{"arch": "mlp", "model": "image classifier", "cutout": 0.4, "num_classes": [8, 5], "mlp_ratio": 4, "layer_scale_init": 1.0, "width": 384, "head_dropout": 0.2, "init": "lecun_normal", "lr": 0.005, "momentum": 0.98, "nesterov": true, "batch_size": 128, "lr_schedule": "cosine"}
Rows from block 3 of a small image classifier, named by matrix and row number. Rows with one number belong to one neuron. Each number is 50 + 10 x the weight over its row's rms, rounded and kept within 0 to 99. All counts start at 0. After the name is the row's rms in percent of the matrix's.
After each neuron's rows are labels from the 100 images, of 14976, where the neuron reaches its highest value: "responds to" is what is common among them. Only what is clearly more common there than usual is listed. The data: cartoon faces.
# fc1: MLP up (model.blocks.3.mlp.fc1.weight, 1536x384), inputs 0-191
# fc2: MLP down (model.blocks.3.mlp.fc2.weight, 384x1536, transposed), outputs 0-191

fc1.353 103:49 50 52 59 38 53 58 41 56 48 63 60 60 65 57 52 43 53 67 59 48 57 59 45 33 49 50 47 40 41 72 36 44 30 52 51 59 59 62 23 49 59 49 45 39 49 42 44 72 60 53 53 64 56 59 55 47 62 56 54 48 66 35 83 66 64 62 53 50 38 31 41 57 41 56 57 50 56 47 61 53 43 44 60 70 43 60 71 40 54 42 40 51 54 50 42 68 58 70 35 71 46 52 37 40 47 34 41 51 44 26 60 42 39 33 47 35 37 69 44 43 41 67 65 53 46 55 44 62 50 56 46 42 53 37 44 48 45 57 48 62 47 56 49 44 57 26 36 42 41 49 51 42 71 64 57 43 63 46 47 49 57 52 46 56 72 63 40 51 62 42 41 18 42 60 51 42 32 56 49 47 50 37 47 52 44 38 64 55 34 41 45
fc2.353 129:51 39 49 49 47 49 34 54 51 53 49 51 61 58 50 55 61 50 52 48 58 38 68 31 70 57 50 38 58 78 53 54 46 69 51 68 33 52 39 71 61 46 46 58 53 45 52 53 33 67 45 67 37 43 42 50 38 59 52 34 52 44 52 33 41 63 52 59 74 56 62 48 38 38 54 53 54 46 46 28 46 61 45 68 45 56 51 55 49 39 53 44 45 51 48 46 49 37 48 59 51 52 51 53 66 43 71 25 51 30 58 32 39 67 39 38 54 57 41 49 52 47 72 39 44 43 43 36 51 52 61 57 57 63 41 46 38 46 52 28 42 42 40 40 51 41 62 73 58 52 62 54 63 56 56 42 52 56 48 50 36 48 42 41 30 45 38 59 43 43 61 38 73 43 34 45 55 38 44 42 52 59 32 55 55 56 43 30 57 36 46 68
responds to: beard; top hat

fc1.391 087:59 43 67 66 51 44 41 46 32 56 66 39 47 62 46 49 42 37 61 37 53 54 49 70 38 34 57 54 47 52 66 46 55 53 62 62 44 50 57 53 50 45 54 41 40 56 54 36 49 59 49 66 39 50 49 58 55 54 71 42 41 57 48 55 51 51 72 49 25 43 41 51 47 58 72 48 37 37 57 68 38 47 45 45 46 57 54 28 53 56 56 53 50 66 50 50 47 58 45 62 46 48 49 50 73 37 47 56 59 63 30 58 56 61 37 43 54 55 57 39 62 46 56 48 28 60 54 48 45 39 50 37 55 33 46 62 48 58 29 65 63 45 69 52 50 36 39 52 48 57 48 57 67 51 47 49 36 31 53 63 58 65 42 48 45 84 51 60 43 38 51 41 54 60 42 49 42 57 39 56 58 34 38 54 44 55 52 41 48 35 52 43
fc2.391 109:57 53 42 40 44 60 43 51 56 50 36 45 30 42 68 59 48 61 44 65 36 49 57 42 52 40 42 50 48 53 35 56 54 43 51 32 68 49 50 58 51 55 57 63 53 45 33 60 43 39 51 55 53 50 41 44 36 55 40 69 40 36 50 41 45 65 45 59 55 54 68 59 59 52 50 53 42 70 81 52 49 48 52 57 55 41 49 71 52 57 61 52 42 50 46 46 48 51 52 33 51 60 50 47 35 48 79 32 49 67 67 43 52 49 51 49 43 51 45 42 46 47 54 39 40 45 56 43 47 54 40 58 37 47 70 44 65 73 59 47 46 49 50 43 71 53 61 57 41 37 53 51 48 47 44 67 54 62 63 33 41 46 49 48 35 55 42 49 75 75 50 51 49 48 55 53 57 54 46 45 54 80 51 48 52 28 53 46 61 43 55 50
responds to: beard; surprised; top hat

fc1.613 118:49 45 56 44 43 53 47 59 58 55 69 79 50 52 54 43 41 61 61 49 46 51 65 48 49 40 48 47 66 54 70 55 63 55 72 35 56 54 42 82 57 44 47 42 59 52 53 67 57 36 43 77 49 51 27 59 48 39 52 45 51 61 51 49 62 47 61 46 59 46 43 48 47 33 56 75 40 51 42 65 43 27 35 39 62 65 61 34 38 37 47 53 53 53 51 60 29 45 62 53 49 50 42 57 41 56 52 43 72 53 70 56 56 52 43 43 39 41 63 52 34 44 71 54 59 42 33 41 44 59 34 65 45 56 48 47 52 49 64 36 63 50 46 64 55 57 45 52 43 59 46 53 35 49 48 48 61 56 53 53 52 58 44 59 67 52 51 57 56 55 55 34 65 43 55 45 59 43 50 44 38 56 31 61 49 40 53 46 56 50 44 40
fc2.613 109:53 43 36 31 56 65 61 58 51 49 44 41 59 58 51 63 51 46 70 40 56 63 48 44 37 36 50 53 36 49 39 50 62 56 22 58 63 46 72 43 56 71 60 57 42 47 37 38 39 41 57 33 41 46 54 35 51 54 56 47 64 45 63 39 56 53 50 66 53 42 66 66 33 50 56 44 42 51 43 52 53 52 66 54 37 52 47 65 67 69 43 60 59 39 57 41 32 39 56 33 51 45 55 51 58 56 36 37 41 52 19 58 53 49 54 54 46 54 30 64 55 48 53 63 30 48 48 48 60 38 60 48 47 66 58 77 58 51 26 63 41 41 70 49 54 45 54 50 40 50 50 46 55 53 59 54 45 60 56 36 61 56 30 48 47 47 52 63 59 41 42 63 46 50 46 46 37 21 45 69 65 73 41 54 55 51 47 63 47 46 43 52
responds to: sad

fc1.377 088:56 53 49 48 67 58 47 52 41 62 59 43 47 51 61 36 57 59 48 46 39 53 58 34 51 60 41 53 38 69 53 59 45 63 59 33 57 39 41 45 51 47 37 71 48 54 56 31 43 32 57 71 45 58 37 55 53 59 32 61 46 62 47 38 57 46 60 35 37 37 45 51 42 62 44 38 43 53 33 59 52 29 51 61 47 60 31 52 54 59 34 74 45 55 65 38 35 62 50 51 36 29 50 50 46 40 56 46 36 50 56 45 32 47 41 45 59 53 35 33 29 48 38 41 44 48 43 46 62 58 62 49 51 54 52 46 42 64 53 46 47 42 51 40 62 33 48 53 60 68 53 64 37 40 32 68 54 49 68 56 66 63 39 53 53 57 58 53 54 48 57 70 52 31 50 58 54 51 49 47 60 47 57 29 52 32 54 34 55 44 66 52
fc2.377 086:40 27 58 56 41 49 64 73 41 46 40 58 46 44 46 61 24 58 47 47 58 28 33 68 31 55 54 54 66 46 52 25 55 37 52 38 46 38 67 55 56 44 51 45 51 62 60 63 69 68 38 36 36 53 42 48 44 56 44 55 52 36 59 53 33 53 45 62 33 46 51 53 69 42 50 61 21 56 44 55 51 61 53 58 34 55 63 76 47 34 54 29 39 63 39 36 61 52 43 40 50 52 45 55 69 67 43 52 67 64 41 51 77 58 44 49 58 43 49 45 53 44 58 48 36 45 62 49 47 55 48 41 54 41 36 55 47 37 40 52 64 59 43 50 46 57 48 60 40 42 41 33 49 50 66 61 46 46 34 46 44 55 52 48 60 56 45 46 62 64 52 44 57 39 64 63 58 46 64 57 56 41 50 49 30 45 55 57 44 62 57 60
responds to: crown; laughing

fc1.221 028:43 41 63 60 55 53 45 47 66 62 59 68 48 58 42 63 52 46 43 45 59 42 59 68 41 62 59 48 59 57 37 50 46 53 54 49 56 38 77 47 50 65 60 50 44 56 61 69 33 40 45 36 78 38 40 43 39 48 51 61 52 64 49 59 45 46 44 51 63 63 45 51 54 53 36 36 43 38 52 41 62 49 51 30 44 46 58 35 58 56 51 53 39 55 50 48 47 27 69 71 56 55 57 44 41 45 49 41 42 57 40 28 45 31 59 48 66 44 44 55 62 36 49 39 55 53 69 52 43 45 45 30 45 44 43 47 32 35 48 49 50 65 57 61 65 74 57 61 75 58 61 48 30 38 56 56 55 50 49 32 56 40 61 58 56 44 33 48 44 54 37 42 60 51 49 47 68 53 53 56 68 41 48 59 43 33 63 66 41 55 71 53
fc2.221 029:45 75 59 42 47 52 31 48 35 58 34 34 52 32 53 35 53 45 53 69 67 54 54 47 66 38 49 56 50 44 65 46 55 45 41 39 51 34 40 53 56 43 58 57 51 48 54 47 62 54 70 55 43 46 60 55 32 47 60 28 53 33 37 48 41 54 65 51 49 54 58 41 45 47 68 54 49 45 48 58 41 46 64 59 55 64 54 54 55 40 48 47 41 68 47 71 48 83 51 44 48 49 59 54 41 58 49 55 52 62 50 59 56 57 61 33 40 67 48 53 45 50 46 52 49 48 62 59 61 46 52 63 37 47 41 58 39 51 52 50 50 58 46 51 53 41 46 52 55 36 66 23 44 46 48 61 49 22 59 66 72 53 39 51 52 50 61 54 64 58 64 48 53 49 32 49 47 52 53 52 40 54 42 49 42 73 61 59 74 63 23 51
responds to: sad

fc1.681 094:51 66 61 61 48 50 43 53 24 35 50 57 48 48 74 61 61 42 44 47 53 54 46 45 68 52 42 43 43 46 38 48 52 17 47 50 56 43 43 54 70 27 68 32 38 50 53 53 34 25 45 49 52 58 50 61 44 60 65 51 44 60 55 64 50 58 48 64 57 56 40 52 68 54 42 61 46 34 58 58 54 47 64 55 55 59 62 35 48 38 40 44 50 47 51 34 45 46 34 35 59 58 53 42 57 33 52 53 30 54 45 55 50 58 48 54 43 41 48 61 57 58 49 74 38 55 42 57 56 52 44 31 36 55 45 53 58 72 48 45 50 44 71 40 58 51 34 51 54 67 50 74 44 55 53 46 63 48 35 56 62 54 52 62 63 62 57 48 46 41 55 55 43 53 55 58 63 43 51 39 42 60 44 60 47 61 61 53 21 50 37 24
fc2.681 117:69 68 41 44 43 56 47 36 51 63 60 41 46 42 46 52 51 46 50 62 51 48 52 41 48 39 55 64 59 44 54 55 39 70 54 46 49 54 49 50 29 69 55 59 47 42 49 41 66 78 43 51 60 49 50 31 52 40 39 62 65 53 51 52 49 55 49 50 53 42 72 80 38 50 46 49 48 69 61 51 63 53 45 51 37 35 41 45 59 64 45 34 41 52 54 58 56 45 38 59 61 58 42 55 52 52 41 44 52 54 59 50 39 56 51 54 54 51 46 49 34 44 51 48 70 50 55 52 49 53 54 57 41 54 62 59 52 31 68 46 44 51 58 69 65 47 62 76 54 48 57 28 60 40 52 59 32 66 55 37 57 44 52 21 29 44 52 58 71 63 45 43 54 48 47 44 47 48 58 59 50 39 64 37 52 43 56 48 57 40 62 62
responds to: beard

fc1.328 036:60 52 50 54 51 47 58 52 41 54 53 52 40 60 52 48 48 50 63 47 41 51 49 66 42 49 62 48 39 46 36 54 40 53 59 52 46 33 55 45 44 63 49 48 69 45 41 54 44 52 47 50 48 40 46 47 58 72 57 47 52 47 64 61 68 50 33 57 26 46 53 47 39 36 38 58 41 53 22 47 54 48 58 53 37 59 58 22 64 63 54 48 77 56 58 47 44 56 63 49 47 34 65 44 42 52 60 47 49 38 25 47 59 50 53 57 56 54 46 37 42 58 37 58 45 51 60 58 51 42 55 30 51 57 79 72 30 52 52 60 49 58 47 58 51 57 51 52 51 66 62 57 53 52 63 46 35 56 41 62 44 75 46 43 61 60 64 48 51 60 59 42 76 34 47 63 41 59 52 56 34 44 48 40 48 51 59 62 40 52 32 60
fc2.328 041:51 51 47 55 63 48 27 49 42 53 50 63 61 37 51 42 69 59 38 34 63 39 56 38 50 62 55 46 35 63 64 54 36 54 57 52 43 66 35 54 57 50 56 60 32 43 50 75 67 47 52 30 62 48 39 53 68 37 50 52 33 49 26 46 43 55 64 56 64 38 50 50 49 54 39 39 47 55 60 33 48 34 47 67 62 54 35 69 56 47 60 43 49 45 49 70 65 59 49 43 45 50 52 45 42 29 33 56 45 60 67 56 47 50 44 57 68 44 51 56 45 61 55 57 42 59 57 25 23 47 44 50 41 61 48 43 64 51 56 32 43 44 41 52 39 42 59 54 48 44 49 68 58 63 48 64 47 37 63 48 30 54 44 51 42 55 51 49 57 49 50 54 39 71 33 30 49 59 60 37 49 50 66 44 31 46 45 57 44 63 56 53
responds to: sleepy

fc1.428 077:50 56 46 31 53 44 47 50 50 48 54 58 38 63 61 60 50 44 49 60 50 42 46 44 45 60 63 49 51 74 51 62 49 52 51 52 47 47 62 17 44 44 63 42 59 47 59 50 55 32 55 49 32 41 33 51 37 44 44 46 54 43 31 46 52 47 40 33 54 38 53 37 48 50 61 49 41 65 47 45 49 48 47 64 54 57 50 41 60 50 57 53 72 58 54 42 62 48 40 40 42 65 53 39 57 62 53 39 45 76 67 57 57 63 46 37 27 50 62 49 61 35 52 49 35 53 60 51 42 42 45 56 59 45 66 21 67 46 47 41 60 51 54 48 36 43 63 29 57 70 60 58 62 50 47 71 47 43 50 46 47 58 41 50 48 46 40 53 30 59 52 45 51 55 52 33 36 41 55 49 70 28 53 35 54 58 55 43 62 67 58 50
fc2.428 083:52 55 66 58 49 53 42 55 55 62 48 44 56 33 34 59 36 54 51 53 40 47 54 52 45 55 50 59 64 52 23 56 53 41 42 36 53 46 41 53 46 46 42 54 34 62 40 47 50 53 43 45 50 65 55 67 62 34 43 55 52 52 65 53 56 45 47 71 64 52 46 58 37 53 57 62 58 43 65 51 54 60 53 45 53 60 38 71 51 51 53 49 33 31 63 58 65 43 54 54 48 47 52 40 57 63 44 70 35 52 41 41 56 50 57 62 72 42 69 50 26 49 52 35 58 62 49 46 67 50 46 29 32 48 44 46 29 54 63 41 28 33 53 47 58 67 40 54 52 57 42 36 25 44 60 26 54 55 64 55 75 53 59 51 45 56 51 51 65 37 49 53 56 38 41 52 69 50 47 58 32 47 29 56 49 45 48 67 49 30 44 56
responds to: winking; smiling; white hair

fc1.684 036:48 64 61 51 57 42 72 58 35 53 55 54 59 43 66 52 38 42 49 35 60 52 49 62 31 57 67 28 44 47 57 56 31 46 26 48 52 50 48 51 37 32 47 56 54 46 39 63 55 49 49 34 37 45 73 45 45 41 53 43 56 45 41 49 51 48 37 35 33 48 63 50 52 40 54 56 45 65 41 54 59 63 43 68 54 44 35 53 59 42 38 51 50 63 46 53 44 48 55 34 42 40 41 48 46 43 28 55 50 57 54 48 54 51 45 49 46 64 60 40 43 57 56 51 42 53 33 52 58 37 47 45 51 48 46 40 50 40 66 54 60 54 36 28 49 60 52 37 68 41 51 61 51 48 80 57 52 55 52 50 35 40 47 38 57 55 42 34 66 63 62 49 55 52 49 65 39 48 44 50 43 43 72 56 64 49 55 45 48 40 41 44
fc2.684 031:54 33 55 59 53 52 57 33 52 33 44 58 44 47 41 36 53 53 66 40 54 59 46 49 34 46 40 50 57 38 57 72 59 51 68 42 45 62 34 59 61 63 51 24 62 62 55 46 37 40 45 44 32 57 41 62 62 55 49 34 52 48 46 35 46 52 60 58 44 63 45 30 52 45 25 55 67 36 57 51 50 48 47 54 53 54 63 45 59 60 66 51 52 56 47 61 53 65 35 74 41 62 52 46 33 51 50 42 60 41 51 47 47 70 53 65 42 50 52 50 63 54 35 51 39 54 54 63 36 52 68 60 63 53 47 50 30 46 38 26 53 41 43 58 56 47 52 65 44 45 39 47 60 38 46 43 43 45 62 50 45 64 52 38 62 25 46 51 51 60 69 38 55 55 63 43 56 52 60 56 49 36 46 52 52 37 52 57 53 61 51 59
responds to: beard; surprised; hair: a bun; black hair

fc1.162 083:51 54 31 53 45 46 30 50 59 54 48 53 50 55 58 42 57 56 48 35 53 33 48 34 54 64 56 55 35 50 38 43 59 50 58 38 69 57 75 53 36 49 38 53 45 66 70 58 48 55 30 46 31 50 46 39 45 44 50 54 62 44 49 48 53 46 47 36 78 46 46 44 43 51 38 67 59 54 64 56 58 57 75 45 35 53 57 58 42 41 44 39 35 58 47 51 52 27 75 62 32 50 48 34 62 67 60 71 43 49 46 62 53 58 45 54 38 48 43 58 59 43 49 49 44 41 52 32 42 35 73 46 49 47 36 47 46 42 56 41 38 44 48 61 52 58 65 59 39 61 48 46 61 58 47 54 59 40 46 57 42 39 51 43 65 48 57 39 61 62 44 50 37 43 44 47 40 64 44 59 53 42 66 54 58 40 41 64 50 41 48 48
fc2.162 089:39 53 66 31 58 47 76 52 49 57 56 52 48 47 47 41 30 51 53 65 42 53 48 55 35 62 39 48 55 48 56 49 61 59 40 64 42 26 52 33 73 36 63 48 47 53 27 47 32 63 59 41 65 50 59 60 53 44 50 63 51 50 37 41 47 50 67 47 43 62 58 40 42 32 48 59 48 63 48 47 31 50 31 64 77 63 74 46 52 43 76 47 48 42 59 51 56 50 45 60 50 53 50 41 38 50 52 45 67 24 44 57 50 55 58 62 71 48 51 45 43 43 56 55 31 58 45 43 42 57 45 56 64 53 50 60 53 53 67 50 59 50 59 39 52 35 48 51 53 43 65 44 41 32 34 52 39 42 66 58 35 51 31 65 38 58 45 42 39 41 44 54 41 49 62 40 43 50 44 53 38 29 45 40 62 48 52 54 39 50 53 67
responds to: crown; sunglasses

fc1.637 105:59 48 69 46 44 60 54 51 49 39 45 36 42 66 50 54 61 46 38 52 73 58 47 57 50 63 50 69 46 54 55 52 52 59 52 65 59 42 58 60 49 54 36 20 30 40 46 48 34 65 39 45 46 54 57 56 55 67 48 30 42 58 55 41 36 58 47 34 50 49 53 40 39 35 41 59 47 53 45 41 50 35 33 52 36 50 49 55 55 43 72 51 45 64 59 52 58 46 49 61 46 53 48 52 41 43 37 50 61 48 53 51 54 67 46 58 35 57 52 52 57 53 46 52 63 48 42 45 41 50 34 47 61 44 47 43 30 61 45 61 52 44 26 43 32 63 35 67 28 56 48 47 61 71 58 71 45 43 41 48 59 36 65 49 56 44 59 56 52 49 55 49 63 41 47 51 41 40 62 63 48 40 33 57 33 42 43 49 53 40 45 53
fc2.637 107:65 54 35 40 44 58 45 39 52 53 54 58 38 37 46 38 34 69 56 45 35 39 46 46 49 49 64 38 44 44 43 44 49 45 55 56 45 44 40 40 62 63 51 60 59 74 37 56 42 57 41 65 50 64 68 58 59 59 61 65 61 37 52 52 46 28 41 34 70 41 55 48 56 50 31 58 60 48 39 51 43 44 53 53 50 55 33 46 41 53 44 53 39 30 29 62 50 68 43 41 65 53 65 39 55 53 60 52 45 52 63 40 53 67 49 42 40 47 56 33 57 50 46 48 44 54 48 48 48 41 54 39 53 70 47 49 42 50 54 51 53 51 64 36 56 42 59 43 55 56 54 48 39 59 58 34 50 44 49 37 44 59 35 44 39 51 41 53 31 43 40 36 42 35 54 41 49 60 52 46 58 54 67 35 58 49 40 46 54 74 45 46
responds to: sad

fc1.629 122:22 46 49 40 44 49 62 60 57 52 45 62 48 51 31 48 61 62 54 45 48 37 41 56 47 55 62 31 66 60 45 48 52 56 64 52 55 65 38 55 32 65 65 52 54 42 42 40 67 44 32 32 62 36 38 56 47 59 55 44 58 49 49 47 52 56 53 48 48 46 48 60 45 53 47 35 52 34 44 46 41 54 53 39 57 49 49 49 56 35 37 50 35 46 48 66 35 58 42 61 64 55 43 50 47 44 50 65 45 32 51 49 69 44 45 52 52 40 33 51 60 66 56 51 64 43 40 52 50 57 53 39 55 48 37 43 44 57 60 61 63 59 64 55 71 56 53 52 51 47 44 48 20 39 32 45 71 57 57 64 48 53 62 61 56 44 60 38 57 60 31 45 58 50 46 31 41 52 60 37 76 36 60 63 41 48 44 46 23 65 46 56
fc2.629 102:76 65 59 67 45 56 56 54 51 43 52 32 44 54 29 37 60 50 36 55 40 71 52 61 58 63 47 58 59 43 51 51 47 34 54 44 42 46 58 56 53 46 66 72 54 52 53 47 63 48 60 43 41 52 63 60 50 47 53 44 53 42 46 50 52 40 49 32 62 41 33 51 42 35 54 57 34 59 52 62 68 66 47 71 53 43 51 56 64 49 35 49 35 60 44 51 52 45 59 38 58 43 53 44 45 48 52 40 54 61 45 42 66 64 53 58 63 46 41 61 41 53 54 33 62 61 46 35 41 37 38 55 27 49 63 50 36 54 62 41 61 40 38 59 52 34 53 31 55 43 63 53 41 52 63 29 42 53 47 56 63 57 51 59 51 54 48 55 46 44 52 43 55 54 53 54 64 54 38 54 62 41 35 32 44 43 52 53 63 52 55 50
responds to: sad; grey face; top hat

fc1.761 096:48 67 44 48 40 33 59 61 62 47 47 60 59 48 55 39 65 40 59 48 62 53 54 54 59 58 49 54 54 42 63 43 62 57 55 56 51 31 38 43 59 44 61 47 54 52 60 64 43 50 59 52 61 49 47 52 50 47 55 42 52 39 36 48 51 49 65 59 49 49 46 36 37 54 43 46 43 47 52 65 43 45 58 58 55 53 73 68 45 35 59 46 43 66 47 48 43 47 38 27 20 55 54 42 37 60 53 59 36 67 52 36 70 55 52 45 55 42 55 43 59 56 46 47 63 30 50 55 60 39 47 64 77 29 42 57 65 51 37 59 57 53 44 57 54 48 53 49 59 38 56 50 38 49 48 41 57 60 37 62 50 55 56 69 52 54 51 31 37 53 38 60 44 38 51 52 43 64 43 58 75 63 55 36 37 44 45 72 77 45 32 28
fc2.761 088:48 50 56 48 55 47 54 56 51 29 59 53 58 44 68 39 66 37 39 64 56 53 43 48 67 58 37 63 26 64 38 44 36 37 63 69 44 75 47 62 60 34 55 48 51 54 42 41 54 53 38 44 39 41 57 55 51 34 61 53 63 46 45 61 58 46 52 59 63 49 55 43 54 56 46 54 39 47 48 54 40 56 28 56 45 43 47 20 56 17 50 51 36 39 59 50 58 53 51 55 59 45 46 55 50 26 57 35 50 32 53 51 44 62 37 50 33 52 47 59 65 46 45 38 48 48 35 56 58 46 55 46 46 77 50 59 62 60 54 60 44 43 65 25 45 54 58 48 53 37 50 44 49 54 60 56 41 51 53 38 49 56 55 55 56 51 47 37 55 29 49 65 49 51 50 71 38 53 36 36 53 67 39 40 54 51 45 33 40 36 59 68
responds to: beard; laughing

fc1.222 151:35 42 59 68 50 53 38 40 36 51 44 50 50 42 52 27 43 57 40 61 63 40 59 50 70 60 39 43 55 54 57 47 31 51 58 32 62 42 62 34 70 53 48 41 45 71 59 62 77 50 52 61 63 63 51 53 33 46 67 36 65 50 45 47 47 43 54 51 50 59 38 52 41 67 39 50 58 61 57 47 56 40 41 47 42 49 49 40 64 40 49 48 51 50 52 64 66 61 21 49 53 52 52 52 49 52 62 53 41 68 49 37 37 60 33 40 47 50 50 50 53 51 36 53 61 55 55 65 35 57 42 46 37 74 60 38 54 57 45 45 30 34 61 23 60 45 64 52 54 32 54 64 53 53 51 43 44 49 51 44 50 61 45 66 57 33 52 42 73 54 36 58 54 45 56 59 68 47 61 42 49 53 58 49 37 61 46 51 66 61 49 41
fc2.222 131:58 42 28 49 58 71 50 41 50 33 60 50 44 57 44 58 48 48 48 50 55 45 39 61 60 54 59 43 42 47 50 46 44 43 53 58 60 46 51 54 35 49 62 52 44 57 69 62 46 56 59 53 59 45 46 56 59 53 57 47 59 58 54 48 69 42 38 52 44 43 64 56 52 52 37 60 55 41 52 61 48 57 69 52 87 36 50 36 52 46 41 53 61 34 53 35 47 47 69 52 42 55 46 41 58 56 46 44 48 48 43 51 38 49 48 71 38 67 55 58 53 68 27 58 52 50 48 48 54 46 53 31 43 61 56 37 54 59 46 28 56 61 70 80 50 49 51 49 41 50 61 69 44 37 41 44 45 57 41 51 38 45 60 40 50 43 47 38 41 51 53 50 47 68 47 46 35 51 45 55 61 43 36 50 52 51 55 63 49 57 54 42
responds to: sad

fc1.424 101:36 56 46 54 50 54 27 59 53 74 36 56 50 71 59 46 47 54 39 45 44 55 36 56 53 56 51 58 44 46 39 58 37 66 48 41 26 46 47 51 66 50 77 68 60 47 44 49 41 45 33 34 61 50 44 58 40 26 48 51 61 44 48 25 63 55 44 51 53 60 61 52 42 43 58 45 56 35 42 56 57 57 45 54 56 63 58 45 39 37 59 55 50 41 43 58 44 47 68 41 43 66 42 59 62 50 55 51 54 61 38 45 38 43 45 54 60 60 36 77 58 53 58 70 66 50 67 50 69 47 55 51 47 47 49 38 66 32 54 39 29 53 52 48 37 59 40 36 37 39 58 60 50 38 49 42 54 54 65 44 47 46 54 59 59 47 59 52 47 56 53 42 50 59 56 46 47 42 35 49 45 53 38 59 54 68 45 48 58 47 54 49
fc2.424 094:35 42 59 61 67 40 45 50 29 45 58 52 44 58 45 65 57 55 31 44 54 32 48 47 52 56 37 42 48 45 66 53 48 49 54 50 50 56 48 43 61 39 36 65 43 37 36 55 42 42 49 58 53 48 52 38 53 68 37 45 22 42 38 59 52 54 44 62 72 44 59 57 45 42 49 41 42 45 41 52 58 31 56 62 31 57 44 41 36 61 51 50 51 46 54 46 54 65 46 49 57 58 37 43 32 42 75 60 74 40 66 66 55 39 48 33 66 78 62 56 33 43 54 29 51 61 45 57 47 41 49 51 68 58 48 57 51 45 47 64 54 68 49 76 56 45 47 48 53 45 34 40 53 54 54 49 43 54 62 68 34 47 33 54 51 56 53 59 33 42 38 50 57 35 31 38 56 49 58 49 42 49 48 46 55 41 43 61 56 52 36 63
responds to: winking; looking right

fc1.374 116:77 57 56 42 56 53 47 52 63 38 53 48 36 58 55 71 54 37 54 38 57 54 51 44 46 34 48 34 35 61 60 34 50 45 48 32 56 54 54 43 56 48 44 26 37 41 50 49 58 44 50 33 48 42 68 51 49 68 35 41 34 42 43 63 34 62 59 52 49 38 47 39 60 68 37 62 47 47 44 66 60 47 61 68 58 59 50 55 61 61 49 66 52 67 54 45 53 57 26 57 38 48 50 56 72 33 42 54 67 40 54 64 52 40 55 61 53 67 51 43 46 40 54 47 50 42 46 37 72 47 60 49 52 51 60 48 41 44 48 52 59 48 42 50 71 36 45 50 44 48 52 48 62 56 64 34 42 34 56 54 58 50 33 57 64 50 65 61 46 61 50 41 39 59 58 46 48 46 53 46 55 67 57 55 38 53 57 60 58 37 48 43
fc2.374 120:47 60 50 58 59 57 44 64 46 57 44 63 68 43 52 46 45 68 51 51 44 56 55 58 58 59 42 70 48 42 60 69 67 45 50 49 50 62 71 57 48 56 35 56 58 63 43 63 62 42 53 52 67 52 48 32 59 39 55 47 46 55 40 47 47 52 49 47 38 73 58 49 50 56 48 42 49 54 38 43 37 51 50 51 66 47 35 37 55 22 40 52 56 42 45 57 52 43 55 51 63 46 47 62 52 55 50 40 56 58 40 75 46 61 57 57 47 57 36 58 53 47 47 45 50 67 45 56 37 44 53 47 49 59 56 53 54 64 69 42 53 50 54 51 45 57 60 46 59 54 40 48 35 49 34 50 46 52 48 59 28 49 53 41 51 61 41 55 60 62 59 54 53 53 33 81 34 49 62 54 52 28 23 43 51 48 54 36 53 63 40 51
responds to: crown

fc1.320 118:42 34 52 66 59 51 65 48 49 35 28 43 42 34 47 53 59 40 62 59 57 41 49 51 46 48 53 62 66 63 60 70 54 57 57 52 49 60 50 43 51 67 55 34 49 59 33 37 56 39 53 54 62 48 45 45 47 45 57 55 52 53 49 38 33 28 41 28 48 65 47 51 36 60 60 55 69 54 62 38 44 47 58 58 32 48 56 57 61 53 43 49 50 74 46 57 25 46 45 45 43 48 55 45 31 31 42 36 30 48 60 62 53 54 45 56 61 39 53 39 56 48 63 44 44 48 66 59 59 42 37 32 62 33 66 43 52 66 56 60 56 39 66 52 48 40 59 61 43 32 48 60 52 57 55 38 59 50 41 42 53 67 50 52 35 57 69 79 49 49 49 46 56 78 69 49 41 56 38 49 54 57 49 57 39 43 51 51 46 65 50 52
fc2.320 115:43 45 44 40 40 35 54 40 45 46 60 49 32 53 64 45 41 68 46 44 43 49 65 54 55 68 48 46 54 41 47 46 58 57 53 38 61 45 63 54 42 37 47 56 48 36 52 57 51 61 55 51 28 50 39 47 53 44 46 37 42 70 53 45 28 34 56 74 70 31 49 48 44 60 52 43 55 55 33 55 45 52 47 46 44 63 39 26 40 48 56 49 52 54 60 52 68 67 50 52 59 41 38 51 63 69 41 63 56 33 38 40 34 56 43 45 35 44 41 45 42 40 56 62 51 67 39 41 64 32 46 59 41 41 37 53 54 42 58 43 38 54 44 33 65 50 47 45 44 67 46 31 47 44 54 45 47 42 67 32 53 65 50 38 49 55 52 58 44 49 53 48 60 50 44 80 50 37 54 55 55 32 49 51 54 40 70 55 53 41 52 54
responds to: sad; bald